A small contrastive image-text model, trained from scratch.
Model: 7.96M parameters, encoder arch vgg, text encoder activation gelu.
Training: soap at rate 0.0037, 4400 steps, batches of 512.
Rows from block 5 of the image encoder of a small contrastive image-text model, named by matrix and row number. Each number is 128 + 24 x the weight over its row's rms, rounded and kept within 0 to 255. All counts start at 0. Numbers have three digits each.
After each channel's rows are labels from the 100 images, of 14848, where the channel reaches its highest value: "colour at peak" is the nearest of a few named colours to the mean colour under the peak; "responds to" is what is common among them. Only what is clearly more common there than usual is listed. The data: drawn human figures in many poses. In brackets: how many of the 100, against the usual share in percent.
# conv: 3x3 conv (encoder.blocks.5.conv.weight, 256x128x3x3, each kernel summed), inputs 86-127

conv.87:114128139134143145145105125111147129112139157104089088128150168129142146181134140095124133131086133111131106120114110114112101
colour at peak: green (30 vs 4.1)
responds to: handstand (100 vs 6.2); green trousers (29 vs 8.4); orange trousers (25 vs 8.6)

conv.67:130134156151131140113136136130174141106150112155074105118140131104111195126131126153106161114157130140098147158126109071116109
colour at peak: grey (72 vs 37.7)
responds to: pink trousers (70 vs 8.1); pink top (30 vs 8.7)

conv.155:137099126146132101056118105167123129112121105133085089099124159112144125130152122157093126121195144078138134161122154103119117
colour at peak: grey (69 vs 37.7)
responds to: white top (68 vs 8.6); white trousers (35 vs 8.2)

conv.240:137139096128148137132119134114156129085133118078129137122148112101087155110147149122119136138150116137172133091165145132072105
colour at peak: grey (67 vs 37.7)
responds to: waving (51 vs 5.9); purple top (42 vs 8.1); pink top (26 vs 8.7)

conv.34:144145138118090131129133130121122122112159144124108081156148132134146127133114177128140138125115138109114131142168130088152134
colour at peak: brown (54 vs 26)
responds to: black top (52 vs 8.1); black trousers (37 vs 8.6)

conv.71:138103148121116130141156157149159145176126120134149086133113098126064146130147142087154163107109103140130134117134180106146105
colour at peak: green (25 vs 4.1)
responds to: standing (32 vs 6.2); green top (31 vs 8.1); hands on hips (30 vs 6)

conv.40:124102145125084132109156113098120139179127156196119128127175120148137131103230104122140162102132095123116132135112162103115090
colour at peak: brown (52 vs 26)
responds to: star jump (53 vs 6.2); orange trousers (39 vs 8.6); squatting (32 vs 6.1)

conv.0:119136100133126181074133137127120123142115096100148112187118143112141109147132129130161146133083196132142119141203122116125121
colour at peak: grey (70 vs 37.7)
responds to: grey top (70 vs 8.3); grey trousers (31 vs 7.8)

conv.156:088142125116112126142147173134113129143111109115127125112122159137105141129124123093136149105115142136126158139135097067125115
colour at peak: grey (78 vs 37.7)
responds to: grey top (62 vs 8.3); grey trousers (32 vs 7.8)

conv.61:145103127126154114155135079129113133110126097097126113121127139118117115101138160101127121173119135103128138128114118115162100
colour at peak: grey (64 vs 37.7)
responds to: arms up (79 vs 6.1)

conv.154:115150161141087117137121154133175037128123101115139088159122128175106134173126163114118133143126113143120117136141094080158151
colour at peak: brown (52 vs 26)
responds to: red top (63 vs 8.5); red trousers (28 vs 8.2)

conv.131:117161088115103096152123116125145131123160123134135133147186087106082114124119113139083123143099119150129114098145090127101110
colour at peak: black (26 vs 9.4)
responds to: black top (87 vs 8.1); lying (30 vs 6.3); arms out (25 vs 6.4)

conv.255:123146095138070099151148140125102109133124129179132095116140120092094119124160157149130125128128120131114111145150095098085097
colour at peak: black (25 vs 9.4)
responds to: black top (85 vs 8.1)

conv.252:120122158118120116127113123092155110154131133121155106111127142160138123140134100113148090119089128074108153114171118128119105
colour at peak: grey (80 vs 37.7)
responds to: grey top (72 vs 8.3); grey trousers (25 vs 7.8)

conv.52:112166131126152146131152113101123109096090093143107099116123166113170119084118113126147100117157127159142150157130130124143151
colour at peak: grey (63 vs 37.7)
responds to: grey top (67 vs 8.3); hands on hips (32 vs 6); grey trousers (30 vs 7.8)

conv.191:076104171121095145114155165137144111108139086125085117115125132143108149187114118099114117121109111098073154134177112051122116
colour at peak: brown (60 vs 26)
responds to: orange trousers (60 vs 8.6); orange top (44 vs 8.2); squatting (31 vs 6.1)

conv.45:110134125127124121124104132122139125119144087155100147106130173145137108092113136104099143119096165111113118127125092130104129
colour at peak: brown (52 vs 26)
responds to: orange top (36 vs 8.2); sitting (25 vs 6.3)

conv.89:108124150034147150179104138110118135119115090148119093086161117138111116115129108112147115129129128156137136115136112100122129
colour at peak: grey (63 vs 37.7)
responds to: white top (33 vs 8.6); grey trousers (28 vs 7.8)

conv.64:163123129089113117122135169100099083111186139152119147124155128165122099152126165140128132114128128137140142140135110118130105
colour at peak: brown (62 vs 26)
responds to: black top (65 vs 8.1); black trousers (40 vs 8.6)

conv.13:132133157117113121159108142143139105140133095153080076097137113155072183127097123157105133105118123130120174132104121096130123
colour at peak: grey (63 vs 37.7)
responds to: purple top (40 vs 8.1); blue top (33 vs 8)

conv.11:117113114179143112160128142133169077132090107155125073159151111086125122151148125123132135157130131110165141142122129111166121
colour at peak: brown (64 vs 26)
responds to: red top (86 vs 8.5); splits (43 vs 6.2); star jump (30 vs 6.2)

conv.145:086141123086137099096135102110081087123143091124101122096163168107162132119134078113092132125141167140124131148153111113129131
colour at peak: grey (74 vs 37.7)
responds to: white top (72 vs 8.6); white trousers (35 vs 8.2)

conv.54:147103116113154125116156144124131146097143123123123114151127140149064141148140156100121136147154123143102153154137122076109148
colour at peak: green (33 vs 4.1)
responds to: teal trousers (67 vs 8.6); teal top (35 vs 8.4)

conv.25:170134131153087138118127110110124124093131098144080120122114109070143108151110115133166144096158110133113106107170115105132121
colour at peak: grey (66 vs 37.7)
responds to: white trousers (28 vs 8.2); white top (28 vs 8.6); squatting (26 vs 6.1)

conv.219:142129169120112113163120104150150096180125123134109084171116127108135089137113150148123137122084143126129121082082084113133114
colour at peak: brown (60 vs 26)
responds to: red top (82 vs 8.5)

conv.194:132091149139120113130148098121106139152137125165125067153125111118112165123150121100131155087115114181124141151124116139083140
colour at peak: grey (62 vs 37.7)
responds to: hands on hips (100 vs 6)

conv.167:084110102127118111135134132138150155114115148135133104118133109122137108181130135163129131126104091123140105154127138124138114
colour at peak: brown (58 vs 26)
responds to: orange top (71 vs 8.2)

conv.135:108091110145112140143124096119112091147163151119108122124111136147129135057103136162104129090102139150109111116115107074151156
colour at peak: brown (53 vs 26)
responds to: star jump (51 vs 6.2); splits (44 vs 6.2)

conv.111:145141139135143135118153157159169158135130109145139078137155145155160102124130120094127128128119139146140134154141111139143153
colour at peak: brown (55 vs 26)
responds to: orange top (47 vs 8.2); orange trousers (34 vs 8.6)

conv.170:159132109097172147175096101096098126120158152133098079110155134149120106140150132111171131132064128139161145153175138121159122
colour at peak: grey (65 vs 37.7)
responds to: grey trousers (62 vs 7.8); grey top (39 vs 8.3)

conv.134:105102135094130126150103118139126094143136146129103114146097096211109134156157151116140116114133118140151185144106127102120124
colour at peak: green (57 vs 4.1)
responds to: green top (52 vs 8.1); green trousers (42 vs 8.4)

conv.174:135118154158139110132118140145099140136118132135159104099163154157156069158130125116147108153128139148131131143109116119102136
colour at peak: orange (25 vs 0.3)
responds to: orange top (69 vs 8.2); orange trousers (26 vs 8.6)

conv.138:131145132164092154120128097145160124144128162145129093140124159110183158094149088112093111133124136133144115114097138081137115
colour at peak: grey (65 vs 37.7)
responds to: pink trousers (56 vs 8.1); pink top (47 vs 8.7)